python train.py --model="contrastive audio-text model" --text_encoder_inner_norm=false --beta1=0.95 --final_lr_fraction=0
Rows from block 4 of the audio encoder, named by matrix and row number. Each number is 128 + 32 x the weight over its row's rms, rounded and kept within 0 to 255. All counts start at 0. After the name is the row's rms in percent of the matrix's.
# short0: shortcut pointwise conv, stride 2 (encoder.blocks.4.short.0.weight, 240x192x1), inputs 128-191
short0.132 109 [123  79 101 168 162 173 112 154 132 108 109  94 128 137 120 139 134 134 109 179 234 175 148 101  83 170 120  47 125 114 145 153 136 138 195  91 149 111 169 109 113 197 139 162  42 143  80 124 121 111 148 135 153 110 174  82 112 112 148 118 136 102 120 148]
short0.133 129 [143  91  98 110 131 157 157 143 177  78 127 130 143 181 120  90 128 134 100 151 182 184 154 115 105 148 143  96  48 141 128 116 146 119 136 122 152 107  92 116 174 157 116 200 120 142 110 129  96 119 108 156 123 142 143 165 109 126 194 111 142 163 168 119]
short0.134 087 [ 99 199  85 107 168 151 170 121 154 169 153 122 159  66  84 134 100  96  84 153 134 183 111 147 130 149  99 107 129 198 129 106 144  97 137 109 157 131 182  97 117 126 154 115 144 131 109 143 133 126 150 139  86 105  99 132 143  90 123 105 133  97  96 105]
short0.135 100 [110  96 187 155  55 139 112 111  98  96  91 113 141 150 182  93 151  91 140  86 139  98 163 104 126 108 132 147 116 133 110 156 114 124  64  93 102  94 126 200 201 156 160 126 134  37  97 116 117 104 161  89 120 111 163 121 138 173 133 135 110 178 126 130]
short0.136 090 [190  84 100 132 108 117 115  87 160 151 165  85 155 163  89 144 114 125 165 127 108 163 109 139 163 145  84 164 103 140 133 126 132  85 102 147 139 102 193  90 125 133 129 141 200 140  99  94 127  89 116 101 118 122  95 137 194 106 115  85 116 186  70 119]
short0.137 106 [116 181  69  70 109 157 112 118 171 114 126 166 140 153 162 135 119 131 160 104 111 122  81 139  89 129 153 240 110 105  95 168 135 132 114 126 165 120 138 114 145 144 147 141 126 149 160  97 141  15 238 154 235 177 125 188 105 144  82 115 147 164  98 127]
short0.138 092 [ 61  94 107 123 127 128 100 154 114 111  61 123 109 113 136  98 114 121 114 149 132 182 133 124 102  98  94 156  89  76 132  84 123 120 121  71 136 130 163 167 142 118 132 105 139 132 100 137 119 178 147 125 201 142 134 127 122 115 178 115 137 177 128 161]
short0.139 109 [105 150 127 150 111 109 163 171 218 131 133 118 185 127 124 121 187 152 127 142 111 101 111  82 163 150  86 108 121 135 143 193 128 158 128 132 157 133 163 129 130  98 101 118 121 149 148  76  91 107 155 136 108 106 135 116 108  92  95 114  50 121 123 110]
short0.140 088 [ 44 124 174 173 172  95 121 123 164  61  64 162 105  73 117  81 146 115 157 141  95 196 133 113 159  83 141 103 136 189 137 156 128 117 127 126 171  86 123  78 103 127 135 123 133 104 108 104 114  96 112 178 142  99 111 123 139 162  64 116 111 116  88 163]
short0.141 092 [149 141  87 144 177 131 141  85 143  76 125 201 105  75  80 104 152 124 153  93 147 104  77  93 123  98 147 215 106 137 131 137  95 114 123 115 158 167 143 173 178  87  99 137 117 123  84 116 144 195 115 151 157 221  84 193 164 165  93 112 147  76 154 145]
short0.142 196 [100 127 113 132 169 115  76 145 146 117  85  88  99 127 139 113  81 130 134 163  99 111 126 198  84 100  95 131 159 124 130  98 115 114 130  94 167 176 112 141 149 101 106 125   0 150 116 132 107 124 119 135 139 100 120 125 149 146 115 154 128 137  86 148]
short0.143 102 [153 151 127 156 189 125 127 146 105 134  95 103 128 126 163 127 137 133 129  64 130  62 151 150 167 113 121 143 164 160 107 125  88 138 101 116 133 149 113 191 163 128 132 142 150 130  99 113 121 132 143 156 150 128  93 125 125 133  97 195  77 107 139  29]
short0.144 120 [112 145 113 113 126 122  73 116 168 144 166 122 109 137 102 158  60 150 142 158 123  48  99 137 151 110 162 146  68 201 110 136 103 112 150 145 137 195 108 186 129 166  84 138 145 145 165 134 127 152  93  89 162 114 154 129 135 186 143 106  94 161 132  84]
short0.145 074 [133 100 127  81 108 171 136  99 144 196  69 127 117 133 146 146 151 145 131 118 119  98 115 161 109  64 139 110  95 176 107 154 117 120  83 152 107 158 135 130  84 140  86 100 174 146 114 129 114 143  92 160  94  67  96  49 175 118  35 144 142 166  71 125]
short0.146 094 [ 70 157  91 154 115 144 148 120 126 111 139 154  95 115 163 118  92 124 104 161 125 173 151  94 112  76 123 137 138 113 100 106  55 120 136 109 108 176 155 164  75 121  99 110 156 127 121 160  93  95 129 128 143 130 163 155 155 127 109 133  73 208 118  76]
short0.147 095 [135 128 156 137 113 137 237 149 105 128 144 162 155 134 110  95  60 186 143  84 108 119 119  91 151 128 117 140 129 105 109 166 124 186 164 109 125 137 188 137 146 152 148 190 166 105 112 105 116 102 141 128  59 107  72 136  94 127 125 165 108 151  87  99]
short0.148 112 [ 66 137 158 123 146 107 138 140 136 196 128 120  95  99 122 147 149 165 108  96 138  57 141 143 119 108 146 131 157 170  92 120 110 110 142 122  73  81 116 152 110 132 112 141 152 108 159 122 149  83 118  58 156 176 100 143 118 137 150 201 119 142 150 145]
short0.149 082 [105 140  98 116 102 194 131 127 195 111 141 140 136 179  99 170 170 130 114 127  84 123 118 117 143 113 196 125 162  83 112 130 134  56  96 131  91 131  96 114 194 155 116 128 155 141 112  80 153 126 141 172  80 140 141 147 137  70 157 128 125 153 156 175]
short0.150 110 [ 76 116 146 143  48 116 119 121  93 135 124 105 120 178 118 103 103 194 174 157 126 125 116 177  96 131 141 140 173 121 118 127 114 127 156 138 141 217 114 135 147  96 147 122  95 122 146  97 114 140 238 159  58 148 146 113 132 175 110  79 184 195  74 146]
short0.151 103 [140 136  88 140 147 162 164 150  82 144 151  87 130 108  86 149  94 164  87 138 189 133 135 175 101  93 161 117 150 139  70 174 184 152 137 130 140 149 116 116 108 108  61 120 125 122 164 110 101 130  73 134 104 138 148 101 150 101 118 105 133 139 125 128]
short0.152 113 [110 127  84 169 137 170 173 144 164  86 106 129 139 151 172  78 168  68 145 129 136 113 225  60  93 140 146 132 162 112 145 100 166 120 153  90 122  69 166 143 138 111 148 147 134 119 168 125 130  74  90 130 111 122 109 107 123 152 165 160 102  89 126  75]
short0.153 094 [100 144 166 157 125 116 132 108 150 114  96 129  78 173 156 168  89 146  88 149 132  48 161 155 105 175 110  85 138 123 162 118 113 133 156 103 135 144  63 215 140 118 162 159 128  97  90 108  79 170 109 132 136 137 107  83 168  87 118 162 186 184 114 149]
short0.154 093 [174 123 137 117 157  57  82  87 129 131 125 115 148 108 195 100  99 150  74 121 109 161 131 203 137 124 145  71 175 112 108 142 112 108 137 132 179 114 161 175 131 143 156  90  98 112 142 174 148 113 111 126 129  87 117  73 129 149 170 122  76 131 175 118]
short0.155 128 [147 144 114 124 155 128 134 148 130 117  78 148 142 122 136  60 161 154 134 182 126  83 173  90 210 127 149 147 143 193  83 126 140 129  91  82  83 131 123 137 183 101  87 128 128 136 110 118 117 104 114 191  93 110  85 145 135  86  78 108  99  93  99 105]
short0.156 114 [ 64 133 141  99 130 167 159  83 163  72  87  77 110 127  31 130  52 106 116 139 192 155 157 133 157 113 131 103 165 135  95  95 132  94 150 141 118 171  60 113 161 131  70 112  90 131 130 134 105 114 137 110 132 138 104 163 142 135 141 144 151 124  38 131]
short0.157 070 [109 109  95 102 114 121  87 119 134 181  98 123  92 131 142 113 182 185 101 133 128 172 113 100 191  89 135 118 145 144 142  87 108 184 132 166 129 128 164  75 117 187 128  97  81 133  98 101 107 124 139 117 158 226 116  96 122  82  77 140  77  69 185 133]
short0.158 105 [129 135 102 166 113 139 137 127 134 154  90 130 125  84  14 140 116 128 117 112 135 120 138  84 177 116 133 137 124  89 109 141 132 137 108 190 125 175 135 129 176 145 134  96 130 106 144  97  89 125 121  78 102 136 139 111  98  90 132 193 151 118  91 114]
short0.159 121 [136 119  81 135 154 126 143 149 157  90 152 109 134 183 161  76  96  91 128 139 156 126 142  41  69 172 100  91 141 136  94 107 137 134 156 120 161 118 163 150 166 114 164 172 167 130 126 161 142 128  68 125 142 136 143 163 110  86 196  53  64 146 121 123]
short0.160 107 [136  64 172 172 112 131  58 135  63 180 134 101 110 155 127  91 132  99 119 156 100 163  94 122 153 105  97 129 139 100 130  97 147 103 126 141 113 175 101 116  96 174 109 140 102 159 128 133  96 181 145  44 156 141 138  77 135  85  92 165 128 106 177  75]
short0.161 090 [153 127  92 190 124 188 135  81 128 201  85 106  91 126 195 127 117 133 136 107 146 120 130  72 120  57  89 123 160 143  90  95 166  94 147 169 168 216 108 150 172 142 159 156 151 129 175 156 142 129 128 154 126 168 141 146  91 113  80 140 174  76 216 131]
short0.162 097 [ 72 148 149  88 177 135 116  89 145 147 148  82 129 154  82 167 112 110 190 140  81 115 152 126 116 116 157  97 120  59  83 109 100 116 107 109 140 121 137 188 172 141 107 132 143 192 153 189 136 167 131 146 147 111 137 158 160 142 156 104 102 153 158 129]
short0.163 089 [143 185 168 116 118 102 183 130 106 122 124 158 153 114 110 132 131 152 104 102  73  71 140  85 159 157 100  89 110  55 124 171 107  73 102 143 148 181 192 147 160  85 152 122  92  81 120 183 129 165 119 176  86 134 132 203 174 114  71 157 127 170 137 133]
short0.164 114 [116 138 180 104 144 126 117 140 104 164 160 122  86 151  95 164 167 102 166 121 127  74 125  76 145 154 175 159 146 128 132  93 113 107  81 168 146 136 105  91 152 118 139 144 121 156 187 159 118 120 107  80  86 103 155 137 124 149 122  61 129 138 130  68]
short0.165 088 [123 108  89  97 129 134 172 137  97  86  93  98 148 138 160 112 108 127 126 137 126 130 164  26 147  61 177 111 128 151 113 167 137  93 141  73 100 138 150 133 143 131 202  91 113 108 193 176 104 159 124 193 139 132 135 166  95 117 159 184 102  94 136 103]
short0.166 095 [132 101 128 138  99 108 134 160  63  93 144 114 110  91  85  92 100 108 139 163 163  77 119 153 131 112 112 119  85 109  93  83 194 133 145 117 163 152 191 158 105 114  83 149 140 140 160 137 133 140 210 158 115 140 142 169 138  77 132 105 158 143 128  98]
short0.167 116 [117 117 127  66 115 133 115 128 101 161 122 179 105 138 119 138 118 152 145 114 131 140 150 147 158 142 124 100 128 139 128 107 155 155  99 144 167 112  77 132 129 142 151 121 125 111 181 185  94 107 115 105 121  56 128 206  95 123 118 150  90 117 198 115]
short0.168 116 [149 185 167 156 113 112 121 149 123 119 108  94 170 148 126 116 157 149 166 106  59 134 110 220  99  80 122 132 190  93 177 168 125 109 113 127 203 153 156 133  85 114 136 113 174 139 130 159  87 124 123 153 109 103 126  92 158 106 113 110 116 133 120 214]
short0.169 110 [115 193 191 130 137 122 124 167 142 140  75  76 156 101 158 163 165 159 186  85 125 107 145 239  60 172 148 111 144 113 162 154  80 173 147 136 102 153 155 161  69 137 132  76 183 120 109 117 169 174 112 138  64 143  98 111  87 157  96 141 171 135 108 127]
short0.170 074 [154 116 138 132 125 133 141  69 146 147 102 126  98 126 149 125 104  75 107 144 109 165 111  81 149  85 151 153  92 182 129 167 144 146 104  88  98 108 150  75 116 143 166 103 108 132 132 107 137 187 217 141 135 124 142  89  84 126 179 117 133 110 105 111]
short0.171 108 [133 123 111 112 136  84 162 175 155 109 120 127 106  83  94 114 104 198 133 140  68 106 110 138 173 138  76 134 120 157  91 170  71 152 147 154 150 160 101  52  72 169  80 175  99 196 131 207 154 103 101 139 195 184 124  66 144 151 147 193 117 155 120 138]
short0.172 081 [ 91 147 162 126 145 116 145 210 113 105 187 115 104 127  78 127 149 137 120 104 204 255 157 132 125 116  65 137  82  97 138  90 102 121 121 167 129  89 131 112 126 140  69  93 123 123 164 164  84 148 152 114 122 166 189 108 143  91  91 126 136 132 146 146]
short0.173 090 [114  93  96  90 109 143 140 149  99  60  95 145 148 181 133 105 106 115 153 124 110 126 107  59 144 170 173 127 114 134 169  63 148 153 130 135 123 104 101 139 138  98  75 132 119 106 108 179  57 111 110 116  99 124 128 117 119  89 138 144 133 111 112 129]
short0.174 097 [123 159 100 169 135 146 162 124 166 157 146  91 155 133 156 178 149  65 110  82 171 173 130  88 143 133 123 127  95  93 120 138 134  83 112 131 147 104 128 130 152 194 140 140 160 118 123 135  49 148 135 134 133 100 175  85 129  82 136 121 124 171 148 133]
short0.175 091 [127 124 114 181 155 120 125 165 140 135 124 110  94  80 125 174  91 114 132 117 146 131 232 171 109 167  85 116 114 129  99 138 145 128 148 149 161 131 143 155 178 122 133 118 116 106 158 132 155 155 158 132 131 131 151 119  84 139 130 129  77 192 168 133]
short0.176 095 [152 140 120 101 103 134 130 144 125 129 110 132 113 182  57 130 186 122 147 132 139 165 163 119 154 169 122 156 140 143 110 106  85 164 105  85  81 117  86  82  90  96 119 132 125  87 162 112 110 105  82 108 104 104  81 114 123  82 116 117 144  99  41 117]
short0.177 091 [124 102 103 147  60 117 127  76 149 100  97 125 131 163 149 116 195 121 102 157 136  86 110 112 148  77 132  98  93 114 118 107 142 187 151 128 189 119 130 154 145 150 124 143 142 139 121 100  63 146 114 131 141 132 218 114 124 115 151 115 146 139 179  70]
short0.178 085 [145  87 132 180 129 137 161 131 165 126 134 101 160 168 135  94 142 122 122 173  58 138  89 129 128 151  71 104 125 102 146 161  61 129 101 132 149 137 172 127  66 104 126 135 184 105 196 142 126 156 175  98 101 157 161 180 126 154 105 152 120  80 101 140]
short0.179 091 [155  67 143 158  48 126 127 136 115  93 151  69 168 134 157 135 130 165 101 100 116 151 235 130 106 109  45 100 113 170  93 116 139 140 128 115  85  91 182  87  58 217 111 107 100 157  87 123  84  87 118  98 167  75 130 131 144  96 159  74  99 132 120 182]
short0.180 082 [140 129 172 188 159  95 113 106  75  99 106 117 118 106 130  91 144 148 137 152 132 193 167 130 154 137 100 127  95 140  91  96 110  95  91 175 117 115 123 119 131 135 127 161 102 138  78 194 101 139 198  68 127 175 150  99  82 123 129 146  95 152 165 122]
short0.181 100 [ 97  95 107  95 176 111 104 151  97 205 130 121 151 167 125 130 130  46  55 197 153 124 123 115 126 165 134 153 109 154 114 192 160 130 126 146 153 127 101 150 165 158  88  98 133 124 121  38 150 164 107 141 127  85 108 158 145 114  76 133  94 107 120 105]